From a checkpoint of a small image denoising model.
Model: 40-pixel images, arch unet, norm groupnorm, activation mish, widths [96, 192, 192].
Data: trained on dashed paths with two dots that lie on the same path or on different ones, 147500 training examples, 8.5 epochs.
Rows from block 5 of a small image denoising model, named by matrix and row number. Each number is 128 + 32 x the weight over its row's rms, rounded and kept within 0 to 255. All counts start at 0.
After each channel's rows are labels from the 100 images, of 14976, where the channel reaches its highest value: "strongest on" is what is common among them; "colour at peak" is the nearest of a few named colours to the mean colour under the peak. Only what is clearly more common there than usual is listed. The data: dashed paths with two dots that lie on the same path or on different ones.
# conv: 3x3 conv (model.mid.0.conv.weight, 192x192x3x3, each kernel summed), inputs 0-63

conv.164 [103 115  84  95 130 123 154  85  97 121 148 132  90 118 151 129 107 125 124 123  86 142 108  88 197  90  96 141 130  79 144 138 113 175 163 114 189 144 141 136 114 130 200 125  86 131 155 143 150 129 110 104  82  85  74 178 137 128 125 153 100 103 121 116]
strongest on: short paths
colour at peak: grey

conv.157 [123 143 116 123 134 118  96 107 119 135 140  97 142 130 143 134 109 169 155 131 100 133 101 101 101  93 173 148 112  88 154 111 169 195 129  96 169 148 135  98 183 140 132 101 150  67 116 144 133  94  81  83 157 183 144 166 120 129 104 181 129 170 152 114]
strongest on: many distractors
colour at peak: grey

conv.179 [ 58 137 119 107 153 101 127 163  94 124 152 168  62 138 117 132 158 141 123 164  53 173 116  83 183 113 139 101 132 132 116 150 143 148 165  77 192 115 125 170 115 133 232 109 105 106 159 162 158 123 130 111 102 111  97 195 144  94 135 142 115 110 133 107]
strongest on: short paths
colour at peak: grey

conv.102 [170 158 154 128  80 118 137 159 128 123  95 174 135 125 124 113 108 196 130 165 185  93  97 162 129 163 125  95 122  81 107 112 141 134 145  98 113 142  94 102 170  98 137 151 123 119  96 115 101 141 136 185 138 153  68  86 127 109 120 148  95 155 118 119]
strongest on: many distractors
colour at peak: grey

conv.70 [196 182 147 167 125  98 125 154  91 139 181 114 168 172 126 110 142 164  72 137 134 104 141 145 105 151 161  97 148 127 110  88 173 121  53 136 164 143  96 108 145 164 134  88 135 118  96 152 123  71 161  77 127 134 159 111 108  74  88 121 171 103  94 152]
strongest on: many distractors
colour at peak: grey

conv.171 [ 83 130  89 114 153 111 141 135 110 137 163 115  95 144 132 139 119 131 111 106  78 133 138  75 170  53  94  99 150  90  97 161 114 151 161 124 177 123 124 163 135 129 203 152 102 131 170 114 146 130 139  79 107  80  55 187 123 110 123 143 114 126 127 116]
strongest on: short paths
colour at peak: grey

conv.111 [180 113  91  93 131 114 139  88 114 134 128 135 133  97 116 128 139 134 123  84 161 118 115 111 128 125 118 117 196 198 136 145 165 187 130 109 130 167 146  86  91 178 117 124 146 179  94 126  53 152 146 144  89 126 125 106 132 142 115 138 117 105 166 116]
strongest on: short paths
colour at peak: grey